python train.py --model="contrastive image-text model" --encoder_depths=[3, 6, 3] --encoder_stem="single" --encoder_expansion=3 --text_encoder_width=256 --text_encoder_layers=8 --text_encoder_norm="rmsnorm" --text_encoder_norm_position="pre" --text_encoder_fused_qkv=true --text_encoder_qk_norm=false --text_encoder_positions="learned" --nesterov=true
Rows from block 4 of the text encoder, named by matrix and row number. Rows with one number belong to one attention dimension. Each number is 500 + 25 x the weight over its row's rms, rounded and kept within 0 to 999. All counts start at 0. Numbers have three digits each. After the name is the row's rms in percent of the matrix's.
# q: attention query, key and value (stacked) (text_encoder.blocks.4.attn.qkv.weight, 768x256, the q third), inputs 86-171
# k: attention query, key and value (stacked) (text_encoder.blocks.4.attn.qkv.weight, 768x256, the k third), inputs 86-171
q.159 096:519483515507495444515443455531503486544490480516483480500525485469504478497496488498526481486496526528535496489555510473517506508504477494539501512503448496514499491502519480482496523509515508512489508510505517482476482517506504485488515507550495523519525498
k.159 100:471523505477499467498488491524519493484478473501507480508447467546509483499522484508547459501498518492469515513472479492499507564485475511511479493550522511501489541520542494525501516480485520494498506512504495520524526505502532476508453499511503469544466492
q.160 102:505524512484467501494526508514509480530522505517512508480469505573537548527521481521511494507489514523517459510508525504532498542510469491508489458485522508469519493536541518526517548519479471508438482502490453486488463494479540476477510510470462513505503491
k.160 102:510516490502505504507475478508501512497494541489478538515515544517520510474507511498503470480478494506517496527511539467500492462472530494588475544514527502452527537479554468465460499493516486508513496514518481529493475539559500504535470499503494474492477534
q.161 099:452482509487504529474533522573495530501536501482468521517507507503485522482492504480514537482488528506532484465505544479477458498461502475446556492536548513533517538520478498535548472490474467503508495503591545486476504450480490511501494511495499504511489519
k.161 095:460491515495461478518509516465511487499486531480503546487505514515549487452561502524500501496483484495508479520527506499464513492503515516509475518518472518479488531507472495489491480533509541524499487508510518512512525484547525508495502485497503513540515484
q.162 103:536516501520537474511470491523483472482540507515530471508511490504521517496534502508500458500492512467483479477489486483517522499498489518522476533520501494521499478518497511482522509464541463509485434487508479514501498486506526544522505514515497553484565479
k.162 102:467498508523458514503486483485518488521466550477499490503490503473447542507488521523524495510540496471546495535514510472496445490494521505450484557501524502517489485524537520518472510449472490466511491518556479464516525535465463497496525509493523520500488512
q.163 098:461525487449536496510496497513469474482495501491468491498535472514511496479516502491495507475465471538505543490518498495526500534456489512514502448472461509492499484492519497473507510473518480511503481522469528565557500472506513478482495478474487467543530502
k.163 092:482489541490512484511546533523470474497491490494461511508546496504494472508495516510460493469461478481505481489503482482484480517503504513479520480508484515468441551463503453505452470533484537533479464480509518543525541473483449504487540496466544446467480497
q.164 103:515491505495520502488512498501482479463526482475509501490489498514499496497480504506549508498497501520465520492495555491470515545500506543487480523498510542487488545472478508453484478539523507511479485492501506487473472501540519525539512546476485486516515497
k.164 100:518489515481509487537495503513457485465476469503504529504532475446494523441515519494495489492556540494521526502508478519463483502540523512446479513490475493466487470514529516473542518507502526480484525506503521487490516496511487499519487511511509470462490535
q.165 104:490503509514472450482473459509526486494492496499505511493541483499500446529481518479500517514511469500516454514539497503490562468503496452466482536517497509482504490504503451513479462576530515472551511476530524495523472473512506516536476514475472492505563509
k.165 102:499519530487515465539507476466515517501545507476529453509467515462503496515502517506469484446520470542513432468514501518500465499507491531487532503456511508490478490522482524493463483475534456546501515495478472513496473518475450451498478483498448540470541484
q.166 100:531474462497493496485485486482528493516504479492509493498520511474516478505498479536504510525479498480490513516502501520485504520509537509541483467533500507530493516525467494501517516474520527503554505438494496492526526501527505475521494464499499514511507480
k.166 099:511477475458484440514528456516506539476512446495510460520522492505505471474503502503485536530494494476518509491487505496481512504496504525518544493484541498534546519517463468500526505489519475505492495540471526444498479505545484504458529549479533558464458510
q.167 098:489483489502495499503527503495513515522539482513433483491473492498433472492474534529538441426523512503468499524498528486492476443483513473486515511511503511475456473464458504521500517452495475535541528506543518487536525490484448495511479500502509490505520524
k.167 097:490511514504525531526443520521497506497510504502453520518508556522488462489491526524508460538458509471500494570505506506527505502488485469498502490483474524499493475458572511500521526494491477514493510494493471473501512520524474544469460519498474489529466516
q.168 101:494506479504496503494485491538520516475468493503490473501465542505474505482500486503498495526541477508489505509483497481505513515478541496520512437513516499533516475465524469524457461498520509480522497457521437525502466543475507449518571476453493451493492518
k.168 098:500484532470470481528512510495501510496512484486476501498508451501474506495515491507505501521510490452514485475511512498469542493470502554457503506545497451507487534513487536517525515466492498521468546538514500491477503522537489540481498569503516491533450493
q.169 102:496438525501491494481475504483507514470545496526460453466519520488510463453496473501460560499514483518482515489504486534515475493546493477500495479512545505494554458492492548510514495497450514521507520439494536548467497485532486452515485553479502570516506516
k.169 106:492458432518490505466482515533539521537511502457531511518494496500480540482538512502517505487520489482500481439486481518487565519487551529496490510471503543493520497503501503530512542501480539495460461546512536493514487520519486513470490479506527539471472536
q.170 098:443499526484461517488500494509514515486473470524491523518491501550512519496535454517479477484473512515499487516522518492478508481493542502495538477519541541501453523500522514513511472527503553515459471509517468500492533486518534509497490477516463541507447517
k.170 102:530459502495484510563469483499487554537488569487519509540493518470496508501457497482509482527462487488500508527492526518488458498501464534456497535481483526534489468477490488541551475543463489513504511499541484535499486491461522453487521437472532469557504517
q.171 100:474513472509483460553491517504482480470480502491491529490488466501481499547505548524444490456465480510520504456501458518489482499500517504521489508475493466521488498461503512461481481507512507528510503477508450487468521504529466508516478490550460419496530491
k.171 109:514497508511522512485520479533496466526450548494447502504512495511523468486435497489521536531535488491515488482451486521529484488534513458469501462492489468511496529485497482490541521497489512497493539520544465441483495488544531504483493525512495466501494501
q.172 096:508453495516491481506515501523544506508492475453475484541525522529503496467495474451559488486520510521518489536530509512479444523513535499481517454509515487493523492516477506518531519489517470499477508520463482544507535471515484478484498487496491521548492498
k.172 102:498519517514459465512524496523498519476478522496483468448481491502469528494475530492466517489524513563494448535498494579472528467469433493476483452493480505527511486495480511497519501464461483505508487499472498464489514558498489496516455482478504509456516492
q.173 103:536472463498519480512540478474505475511526468477550505501494508512508513486562509467486541474476491519516492501499558519485518501524497494546495520530485494529495529459435461511447498552520485495499506546527477498479462487528491500495519501485524512491480481
k.173 101:506484492490495480521553508495484504477465509500489528542525487523488523503515478509491522504508523485525563514471519506500530503517521466462467470481489504498468500483497501484500512492513534503456500583460510517540458482533550505485527506548498502512493526
q.174 097:534517480526507465473509487536489460523501495493533478540545502491517472515463501527493499506497524534474481503484500545501495516522484502504526484542482519485534511487494495550519553531500487495491519533514523554494551489527515499502492516498517483465520489
k.174 100:467502521540523452487478499496484463512513497512502481526532532468504460522543487494521475482527521483506497517492512495492545461512469496533480492527514494521508488521488469465495521505507510502484509484515522505531512468477500472496521507491525496493490488
q.175 107:451503525539503476506504516526524495508517467452499523487544494485507474477499497475494473519497544488491481502535520468526502509506505470461473495473520510503462494548542516554504527513473448493518471523478471538509542463488503501502498482530503473492544558
k.175 102:494490532475498471522509478503511511496532515500473489503466490486492455523466536499539484501520480463511484487519516528510536513512494523489496477524437529493512509508473447478458489527510561534506550545484479498488563516511474514500480481466496507515504498
q.176 096:546486504505490514525503523532518476518445531544522483454493468481509548524482515485491511499500504505474485503479493476526497482479463488483516492467518502493488476503521449445514432558519519513512497486507486535471482502544494533525479497500496487525485510
k.176 100:511513457478488459537510499511484531526469493561462512478500516541509493517504498529501497504510461466498532509516540515506488500484514504499498472538456497537477485452510549478474504476451455462510490521549526501524553506499552497524524481496492516518479509
q.177 102:489492503482494505534515512485461527481460470506496490488443472466495498522515534537546487521468482520539477516500545514474457453545480472529497501488497496541495511498545502492453534495474496521531558559490487466505515452478547502472510499460480496506521484
k.177 102:509514496482484499530485470516513471436535488472537494499542529492490509501487448491496513465494450515514459407498486490497509562496483464521498464486491509511520451503455499509499486502512492554461498497492515513451487502487482539498508514492516458515513498
q.178 099:512499467535517475474483478530504513497495475552540479519452477440500490509503465482512487511536542490516492467503518505501456443500526508505527513466517490510512522458454508492520507525513463465551513476501468509482448475547473497530511534535529505499498505
k.178 112:524536504520509479502515527479483508459481515504461518538503495459498458571564488532483465493489529460512484490494479512471472535523537505534488500494482491498512468444473528498486505502478496449514460488506490489494497519531504469560468504485481483525474531
q.179 101:488535523470487487491473495495491502509504490537485450507498509507513536522512473532510480485517487481490517495500487501514492437474487499516515529469462445469525473516523455468510528520496513541534467528471476469537510451503525473492503496477549507508530510
k.179 099:497501517466467554512490500491453511526502524528548544487475509477509491515512478468489513488525513514509499500507501515488515449505514525537517531504517479510510547461507512542535567525495481498498530464489485526493467534507551522479531525472506520517468479
q.180 096:511502485505530484509469504491482511491472507533487492501471488508523490493528500483460507487509479461540478509553475497567513476512560476508465547541516504468493498490469504461495500525460515474479526484482470511543536506530496540509484514530490502520486461
k.180 097:463491497490496487508522538518457511495496488462491504475488499514496505497463499515545482534508471506513506479477452559540504472490495488501475489457470473526449519507502535507470490549513493527491471516454508531522500492458522485501529476499481484571499492
q.181 103:482476478482479531475527530517515499546514488486471507504521456493478501510495480506524477509525483510496437498463493492512482510519497494492534472508529484508463507513508495529589519468521492504553538493516507505517539491516531479538477484499484538482503503
k.181 102:500469518479471510526517534501497465488487534468550511520505514510459498457457529490489521484534546499488506542494555502535440533515505510504495523511485521552528539478537539542499471471505515488513485504459488482535507471492504520500503484486474506497484501
q.182 098:526491502514519479495494487513539511515516500532521472490541475494501456529487528471484478471479521505493535499492503484506521477498510503492449472513512492505531472494498554480508500511485501530504473522534504458556471507519477499494532529517462506541542508
k.182 102:525477514489487451511477480545504509530509523462496430510461496472547446450494517493497473507501503494473469530500468517519537490497493526501495539503497521480539498526533485520545475500524521526480487531531475463472543465517456505521496442494495529486498472
q.183 102:465508425504478495521518529481508521516518534526496492493510486501454499461522496534505455466540484534509517555433480513513494454492460484503498476509508542491484547487491480533517511512481488514499532555525454513515485533469491516487507500515470473531542487
k.183 096:491524498516516476489463543523468509438491529491421490479494545491495514489509478466465479477473459485477491516546473519523493460469499503498512493507505544519478518495511489540521488551488513515455484472493552501495501508466506517475519483518501515511504537
q.184 097:488486518529511478489505499483554482483468503519552510496471478547494493487490550513523488475483503509480522506478516525478518512478469482531519511487504494519548493499504499512508454461474483537502506518523464469463521488443478512529490521542526467488485475
k.184 099:517541548514499517554475516482537504504563548456478482514541465506481494519488488502518511508498489502509483478496526514495488488476497484463504497485437467503511499501513490503498502524556529494478504511513514464473512504472469507478485447481493499502477474
q.185 105:540497534461458485476533510499441539494536507501478488523515478491514483553505521535523536479463540505490480458487530515498495465506482494494468538493512502484480498464477517493511491479504551497520491510511476504468515533434462494512495506452470444492507529
k.185 097:482477477466473483540522505476516491491507507513518527481499519536491479474541475557525482518510498515559505505559531526518529478470541447477550508445515518499548473510549522494470484513499474491470482500515480495525479495510499490500536447522468473552506517
q.186 098:503466472465516512504480566541501472524507482508500481484515501503506523469493471542516460484492508526505501506519461557508498457485532488537544471472548559530479492511516491498461470527485469460510541504486532441486516451499511459477472528517494502499498447
k.186 103:511461501459494514488528523515536533512487496529482530503484482506439458517481548514505528516531472478522457530527497486523513503468516513523481532464513522485496507484513495528526505471518492498483522536487495500449502518511541523514500513505508487549486528
q.187 104:494522505514465506473505481497497517476501459533527508530519522485519521455482524519504511501523490467492504494501536509542526478481468500504497497475513464536503474519494525463530517485487508503467457541474535524473534453481505462507541531517504489479472519
k.187 093:524469485469519494488502513475499491531513515501481529505516503495492463481505509452513527517483479448540510511484474491514514514523538481472514470531478501473486509512518482511481449511563499474467516449506468505503462487523477487446514502536474524499508425
q.188 101:526534549515502533511493500488480462525503511470502503475492458484468512501505522531507478488489479468548485494477486474509520469510519519502496479524501524489469499451542504488504552498491498502465506473451506431499507476469526539514477496517503464501486490
k.188 103:502513535493475508427490487506512507490526519498491518500464529499508515512472510503514522523471491504509495444502449511448485524482515489468485514449508513552541492513499417512442544502488494484511506484486503485507511483526530525516523542497495482515488530
q.189 102:460461541514456491547439511537468486506490513505534510511494505489488461507505494497501484495492456463517511500545472463512506474499532504499472507479486507463500530491517505509521514537436501496503437474483465500508533538537518509487492484478488532524487505
k.189 101:512516547518465480511475459503501528536514458530526455487485483501495487537464463504509491521461524488473484472510500453473499487522491484499487559477523483517496482511517504518517507521538505486482517490492538492493518457512525509512525506490496485442500463
q.190 094:480466477490484521493522520540528514517516457483516538481452512484485525492497478468559506532523483507482466504508504493458464533463515488489527529507433518534543460461535470520517493491497501519451517448463494470455478520501472497472525477488496510517532491
k.190 107:532498492465480447479506515489509538512496436519502528514497565477499528501494497499500526518540506526480479517520466474520465448512509506499511470527491476546553502496461514484511512520471497514472539511497500432506462497496487516546476567523514531537510506
q.191 093:529497474518491474525492470535510538479530489473490475471477484488502449491506512475530463478521506473482501429517441517510510505497478498509533485487461470494500509457531519511509479467507546478515500517501524478496564493513490526535494526523543540443506502
k.191 101:557532510468485512495531546494449502483528486500474486493452518501451457564465467483536465517518528514529520485485521462505532480498537496481532493499499488528487496528496513467494534456493486465508476492490520458506517501496426484552462501440475495513562499
q.192 109:493516569538523453478475555496520545511492530484518505506506514473549454548525514519493521499506510536478498506505538479460502473513478471486479494504476483478486488472491472510537482473496536493472461497490482505507499506496478444518473523506531488535519485
k.192 095:480471470534564532492493533518532472529492541522517524487493461478515502476496478500477472512479479502476529499549494483514484484508527538535467494520495497491502518506518511445467488470517493492480490541501507505523517532450479533506490461485483500531501506
q.193 100:509513520494516497469511501499494488486458490479517480550453453494512505514482513472490488502518469513476479525504520503522503465470527563493504499511499512453467484549529529502505505472520471519439487509522475470477510445515463497499532515472520527458500468
k.193 102:547471491529479488446475518495545568501488521510473532483452513495495480511482497487446483509466488474475446486484481549481518486472488514448514512497495491521530504489513510547517513464560475496514503470496490481498501488542491471518476510519497527491513552
q.194 101:439509486529485476494499519521482473470508532523480506491523459505502484490516484513480496473510506525545472498546539476500472524502527516496466504535525487504527477494472503515513520516530461522495461498490472499546505530486483482563511499503518492488532514
k.194 091:499515528503517495519487493506503519452506491514478539530484480468504481490479547479532489503517478536530560514469520493563519517507490497520479456523502536475482469520535517443482497463489494518552461511465549444496453502498510479502521476485490529481512494
q.195 106:492515529473525455507484501527512505496491483507527488528485476483484498498511546472506536469541489527491487496514482476507483537530468514518487478483475503482535553471495512492490524515527459551512552484478501478495487490509473450474511481509487426525479536
k.195 098:502541483470466486512543467521499499482479504490471520504517444515514508481482526446472536521518533471494501481490516474527496472551482481503533529496494511461484489476535507505547482474499494514536521481494494493491519515490479520527517502499512516471527504
q.196 094:438487511517539517442504501517518514462449523567489510465477491540505469505476491450508496502503497511440485499520509496487462486467550516510544499482490522514524562495511561524492500469515471449506476502541513480514532483552471514494497473505489497525537537
k.196 099:510483484498489511511505503509518507509519474494538502554487486514493497491524496469535492477504447493490479519488473490484507520546509510488498477453493490507492485501488499506498510478550524443523491548484517437539449482493519484472478531509487457478484490
q.197 101:474520509528480515512484487457514536468524533541521499528493500505471527521514538521523481502493525481534515498525547533478526472485524541497482492529537518466503502496466482500498548514526518531492496492501489521468479500509524517527519489496490538517467505
k.197 103:505507500510496520503481478532492494510472530519475527476493504504481548471464481476503491472461509470515493475508498477535511509468489502515524480465481484506472517446519511501492453499493472469494492513494456449479494501533511566509497491487486480506503479
q.198 102:544556528478505543506507485511484545503469498512505506531535473528478489542529475471496481498511533485494513507534457507496539498506482531507487461528481399565509490520506454492510501541505479508492472521532493506467489486533517489554513501517513524504488501
k.198 114:507507503525516487434528437515491494515460502483507475527498490481500497532497486515494519526509441511537497546491450517528554489500501529500478480507503495510492526496534458513532469493460508477495475510445482464500531510523490487492473469471502502444460513
q.199 096:482538520464456490512476519477518503522461456556483509488520520524516531531507469468527483556524509485469492470479484509478485472502542499541478496527524483493517543475491530516489538478445468524548491478491518514505473511483467472488533499534478533503496505
k.199 100:488508521462537464484528528542512532494476460505512514493501503474533487449504500525505498485534495545502543535476515481499492518513519486524444487448493536547476479497506494493542480536458533467478484504503492532519524510485490468534515453474542512485491479
q.200 099:496517516519487488458505501506478487543506479505534483507498537496571492560517533538547495501521521513492533492487436469490488512511528480520462474511507448528540513471499481473490523519478539485512481480522494459547510536467534506482544475476486521462515529
k.200 104:497530459511453497510538485499507521500514503470494492495529514507463512483506502480474516438513499522523493482538505490491504529498502543466500487506533475511494493504505496495527442525504546496496452483487494493463546495495445471479476545528478452500499506
q.201 093:472527527550560496486511468515485503491500483512494520475508522448483503528470513518518491448486513495533472543471471475540533491523520481481465457510506518528421506522493514488474438499530460464504518497494464487544499499539482522474512460509509510478485483
k.201 103:545558484500486482515534514546512510524484494498503507488497499486517521537514495518510503524488434522526484497473543531485516495535488518452487453441450451485484505488495481504471496512496527513504497507560507484510486469457456519477470486506514504439480519
q.202 096:500521538526450474492487516537459511505505502489540527487526471493541485497497522507533536485517519505521542536478573478488510531510454504471492567474514499514505537552497492518503485461472534462488509467518489531541521503514472563488490484522542532484475498
k.202 103:495527502478496504517495517458506512547501505504529487498543521513520484511468487473502489498517498477510514501506458511487481494481487514550464514518512512506528493500530508482517490547501554480519443536460495512486505558539485526495489488493492498544478491
q.203 100:488516528471480502460515552491492499492502494473498532545458471517510506478502487498508486486539492507500485489514523502506492541502549498479491471453486479496544507520465521494495518502545490519538538511496493476562469483540544487528478504513499489486508526
k.203 095:494496493475494483511503532486432489503518515536520504481515518510500456474481502508500496461459459520502464516473490505480494467495483451514530514514484529533451507545461506512516525463522512500507498511509507513509509504525454495490474479495530528479478480
q.204 087:512498474475509524511503478545492530447452447471485464510504479500461527494501487511496506479519503532540479514479520532514528549508526508500495468470474506486530499536483503512542530460497525479469478491459527508518503510489534463527501509505519500505484520
k.204 100:497466474471502479558442522505464508491478523478461478523511488493532495538494517501512518502524530536493547484465498469495453470450482499497520489466495520515495503525538478496506493493516496438471494448521458500477527492504459467497494511467451500512471543
q.205 099:479490478476536500500511488515530516481477478497532489456511532520530497501521502479487537564495510526503554496460469507439530488508489534493497496511482509463530512464460531529523492494523484532537478492501511486485515479460519543469531497458522551503484534
k.205 097:489525518500549478479493518481497476454512512488492472469483461517490501519529513529487491541544478460517513521481500514510470524494481510510488476471481541455505503505482491492505504522511508492483463499444490516541498541483481519502476518534488482479518489
q.206 112:515514500457539476448524449494486500522477511495474521529457495503516550508478517517524471501462454478497516494495472524537500521466463498502539600504511489467536493474536511505502439511454481492502471503488503510500502514542478521490519513514482491501489519
k.206 097:496481496516521532470494543480543498548535528484506508492534501473535466485474483500544523525478523481495492501513472522503506492464488511500486499527535505450539516500536474521481486495502510489485501499506464484498487525467416483537474532510542469508488499
q.207 108:520502536517490490501493529499517491470512481508474500474543569532476520500490499502477516503472503493490473521480528521491493491483487483463458488526491511513484512511486508501488465507492506536481508495508473484462517497491534510524474544514524508539502520
k.207 102:522487530499490478505525499559495501465443493502517513482523500503491531491528545488558451486524477515517517480437497535501436505518460508468505501528488473508463498535519536486502541497544449498539500482504501507523498501497510528511492530493524491511540556
q.208 099:509487526523497517522494536513517533481513510528468510551497462501473495483544499544541518511456505502557500528553532502483484475490484536475532487476481470490475510505490508513503549451508485486516491475467525515480522490492512560470512467497516511517506515
k.208 102:486546467527521485493492545467483500484498463529523458539483512478572482541582491502499504484558499446443512522507521492452502542502475449508487462497498514511500482470502500498536532475502465454502502497482525490524502523487536508513506446515485482528487483
q.209 100:500503480494477512498500461563483495482481522492461528494466522504519475535506501483492467519473544482541520474468505507500510442497490467533490504517485496504511465438497481533470518495508460454507555481495514501484471508485479505470579528472527513451509504
k.209 094:483550539496465517544489498537513455487487493511483496485487487526535500516512519494549483480478515504482496458530495483525469466519493517522494471473457493498495468507500539509507520512488523497514516487471496470491526485503541482511434481443534512453526549
q.210 096:474466489506514509498472521507487490499449506493467515496483436514498469505455485498477436468489476523458532513521507453529450514518488481485506494520521514534476522531513537527497543533536483478515477485520519536489477487483557519536499523457474507503534523
k.210 098:524498523511533489463501487501481519482464492515488483448476466495477517481516482540489500539516486488503452521501476505498473505486514504486449512493446494530495554505565521532538531523521515448502489544520527528496489499516523570520470501517518482501501484
q.211 101:500514502506472508483489491514483499503457525481544510519454492447517491529458484496535489527563499515467471500484523509521507486483463496484470458506469499517508499484485483521515533539529502505512493502531505544525480504537477531515499532512500544491507523
k.211 100:479478526530527513534516505499490530534528499517500522520507468471513511542513455530489501492469493490497502477469531493501518509483493478489520489538510530526521542512488497506505468518532498478469530515545511479482504457529490500521478484502520527518527532
q.212 104:529494524521526448462461507542465511522481541481505531484527439492505491502462491488517487516539464488504488520448474491514537466493522444511500536546506430465486498522471502500504513483507481525488521492496518488490525500520501516488542493525486469489506458
k.212 103:569508529479507502462510486509527520475508526529495518503489496504472528512466502494512510502505491497538503499517520497479500476461521498489467531499475543451492493520522517519500488442524497462477463489470500523488490501444511514521514483505536466548491500
q.213 090:535551449479456514461532516509498514495522473488504524517476487498516425534533492464526510523512499500476517496535481505523496476487475517502552462463477479480513512538475496541510505525499508519481533504499478519467486539533486470538479521458509480493551465
k.213 101:505443506495477491490465491491493487539471492501496501509540513546516504511497494482488503469523511517559534516487521506489546505476478491517509478490484509515504483529484483531505523477451527486516514471487501482552494499448456504508452512506493468487460502
q.214 096:520521496481531480494431540516492487500539476545471522522527511481544458467510476503498493545519465512467505494565521515481502477517498506493516504489501510497486502486570465482467467478515562457504528500520530434547475480533487541446524491509500496471502535
k.214 094:504510443501502497512509472486480500496503488532509520467504506491494470503523469496509474548470518503527470500506479475521520481496507491501499505492514505480479484472521518505478523477510510473466496474524489517493515491452498480516506452519511530514559484
q.215 100:492510462502468452528521489479502496459477517495490498537465476522476523514517520478514471522519511527542516466441507512507512489494529483476510464529502516548463510520537490510548529485540489493544479487478481465508478499518438474514507501521547507521511535
k.215 105:465530511509516509486485475517504503494516537515509506478464486483526487461469476504536527502507547493512502519490560447548465433519514511511528471470514484457489508512497496527518483514515519546509511501489458504484471499499447476489495510519558534496502534
q.216 101:528514489492444479482521523542462519461496486487485525465510488506525497535459473497526533461507510505568496517491481524496480499479530507550522553510498530526502489538490486492523499486516511511515488508496525511493514522482472513490503517542514488521501504
k.216 101:480468497464526515478532481542504517492491570491510536492519513524456486495495505481505497489483487456482484491461492493509492524536517554480508466507498480470548480503508533525494497506492492516514509459549470455473512462519491534531550501512538533501511486
q.217 114:503476502519502489500483486501518524496487515497503476451503481524484503448522508523533488483505545479484495484467440496478516474495498521497478560548513507535501524437547502481486524468526509514591494469531518491522478481529496497492488477532537547461521459
k.217 099:495517475516497452485476508489487525462523518465524511497493477516526499486533520501514505529477513521495515470491455511501492501512457502518523502480531520497497544455572498518484475448517511506499485469514481553492510478493492463495532518476555456488487521
q.218 096:522518483511521481486531480482495538503476533503492505428505505498502470530530490474508545513564499475500515469485515527518523548508481520511488513459508466435451479512519511491525529535509553482522545461490482489509492541482465535489489494503499486496452464
k.218 094:517493508516540481478457482527489472451527519512546483481508454515541520517496473522488500501507478497449507514540513532478447458496488510483465510488514479488526498472523533532517481459481507467502471509494526511516456516480485500500483480501502492479462502
q.219 099:525544489461500492494487499563467496488487498488482519524456549492498488530481511510498563474503485511489523477496492499528488491527485503516515506532495505517461530506514511508521521505493527455464498544513508551525484466494487522458514507503494477559509509
k.219 105:466489561499485509501538481485500500487511498448479488471462529511528515523483495469558501486486489499472500530491500510527478439524516516484502503495460503519512532532540500430451508485508492505483462512551440550485518522504517489517483474541511486494522501
q.220 102:484501531517542477455516487538492528549476510523519549541533539542490520539458488536514494502495516485532509492506462475485526515483486463518483517446490499511520488496477502505467516477512498478496503489516478542524525532492464492499488500478531473526505500
k.220 096:470507496487506557504468455472503496463491483466490480502485492492503490493476462474489483541493500459513467488460504490466506455498466513497513547554502532506485493547502468522543465461518471505505525515510516490527493483500506471507510461478459505453497528
q.221 105:525507543456509530482535493523555554521523528523490515485461470515510486492520475505492481503459520523510518541499459506481472529463503520539495482510490480495507483459484468473476503514485503485511498493474501468465514505446509518515465510500471451470511505
k.221 101:484507515504484443489484522451469475482522472495497525498461463477493482472523511502501519475528506505456513491536507494497517544531486517518549508462470502466497533466538505506518522508482500510461528515496481504522521503484516470540465506533483536446496494
q.222 103:500480518489542460522551501484497494450479520493496486427482529555468492514558499507518509515491466480467494511500506539486523482468513519501503472503553490438517470459495470473548499500464538529521491514497502486478472488487523481486504530513485497481491489
k.222 103:493511469489543484486520536522484514497483516561526494471488500490475501487536529474532469481452504472495488446526467488520481513468499504564493518442505492485476455463504546523551516510522465527504509474529542482540542513435508497486479464493449469498469513
q.223 100:490500503472507486502485524494470467520489502522471501510561484459483517501467489559504511512483512464483521513474482502518519476508485518485504516482482522506511546523466496503476493518512477522490479502494491493527502503506512494525535480537528526492478523
k.223 095:487456458519517508511512497518504497521441493532473481495502518502475509490434522479494498514470478542507517476506527489493442473468476523538492481526465434516511506517521492472509529498488504454512496550492518515538520505516533502519478448477495485497459483
q.224 101:529476483495534510526505514512522508477489531489517520496515510496499479457525527523504498496484471479529491490493492565515489503541452469515505509482477493494497463501501502549521510547482550515465512478505511530476483528491533498540500467507545477492544557
k.224 101:474468495462522493490479548517510516487516491505505515537531527484489488514512489530502534506428541510470497551523472468470508467486498531471543513498524552520443536491479564486516525527507488493504476525503522459508495496473501527519500471502583487534536513
q.225 101:538551517510544500478502516482512505497506495518525499493467517478519474513544533468528480484469507523475519513499551538482526493508516505494513501525511455509503468482463487445523540499495472506471461458500481526530491562481480486470537510465470519533502492
k.225 094:491448498488458471467543519482522455499495506517511512495552476498531510472470526477527499494486471490533486516529514514490481489517515517474499546558526485474507482511504507500498519478544526494520516527545499493522524491541467497471476459458474458494480501
q.226 096:502505482478516457501506528487480459535504500498523485476470476508492495513508523509469487481478510515514481488524546513501523509462444502539480503469460521462504472488462522518541528528509519524511468521485483510485530486508459530509488513487487519465475495
k.226 103:479524497550534546507491540486459497528491463479511448475527479497494483512489471510506481502484486526524478477517523512501490470499497503503471534475513483517510514466511482493498520446520531524461475570476503507507525466486514459522520504505490504559516522
q.227 100:505513504491506494481491490483495508464553486479521528489456530530507471472517453502497483498492509484469524463539518493515511473537481468532528496519524514519499509487535499484467515491493487506512452484510448483506520466478534510511538513515480458511493486
k.227 104:463487490501520530503521500510437507475510482523504489497487492474496456537473504521539483521510500515502532501505503554549517483469504467506478518491477473500493485502481526504509473496475453498495489533504479517461476486499543500538449488484500521454504480
q.228 099:472548494496531485487469542485535505513500440501516461515476483458496521515508593497503483443503507506503497498545539497468507515450480530472490453515516469469494480507499465521491519481504456527520547464460488468491496521462537537464500475457493517536499496
k.228 100:517530529462514485485534475486497503525493497508527531478528548575479472474458524466507481492531484465465528525524476510468518509506492492512521458492515523516526508465529530501483490489513494519532497464482487500482478534465450467428497492529487520517493490
q.229 097:504502502497471464472494496529504488482474455536496503431469453493501514451507472522497506507532504489524504486475467553505469497476455511497493521505502524542443462484496522517501500520482521489506473531520484533500514524505518519510547476517500493474488490
k.229 098:483493490439505515486485478463454547449497549474537529477509499519454481494495468508473464460502478495490503500497487471509509498448509508487538463478476542483459500511510478500558469483490495530522489480516481500454519536542512491509519514510512483491523509
q.230 097:485489505509458507541500466525485493505506491525509538486476494480485494501507496539498500458461471489450472527506516487484479523536558543522512516463527490480526488484484499543480482449496509479430497506515522515500536483494515520491537520451493471508497470
k.230 098:463531543513554473513508518502528495500464570501509519567523517486487471523491501468507518497476518484552527507517504539522487526480516502455476525507505490522508524476507463498490497486544517457489488515497503485486494478480487548518505527490514457506516531
q.231 097:462532514516490543472497493520538466540487493523530472464524504438507517499492503479506523479499504500528489467518503503550459444502495502454493556495495509498516550446507494512495505506502505509473517471507538478467546489492526511480486501489459495531485457
k.231 097:499505492519522475505452479475506494567536509534487499529473484522477504510503497490483481490498482541516478500500502509479502474538455492518521505486521497478517501535480501501515502491488468512480498458495479521526506535480489518523502476479466459462479510
q.232 096:505476468484463467504478457474533472508517459530516512487509495517519477533502500505488512497542478465476528519532539501496520509540532509507542506469506481472510508467468517536435513549482505470514477475483491493467468495529495517553496463508469503528515536
k.232 097:551515484531533540487492498507491433490488483519508470523478486497485462500556493498492486493528495483486477481466518511496523519490509469483458491473485544521473496487495538536527502496529532471479475483455531494511529507468515488487499472483548513504497550
q.233 098:477533495474502462471516506466519502487487514485436485468497515466495475523502493464514493463490526452523544481477502512509522518532538541514487471484470494511475503541528491491548548492483487549504468454521493480470533477505496478479470452516484453477501501
k.233 098:495528475525504493501482462530551483504492499531499482519501510535461496497502493469488488504516501483537500525495492499451569519433465556520559500506508509537484503500501509480458506448503491524539453507519496512464503551498493467542485477500525482504529439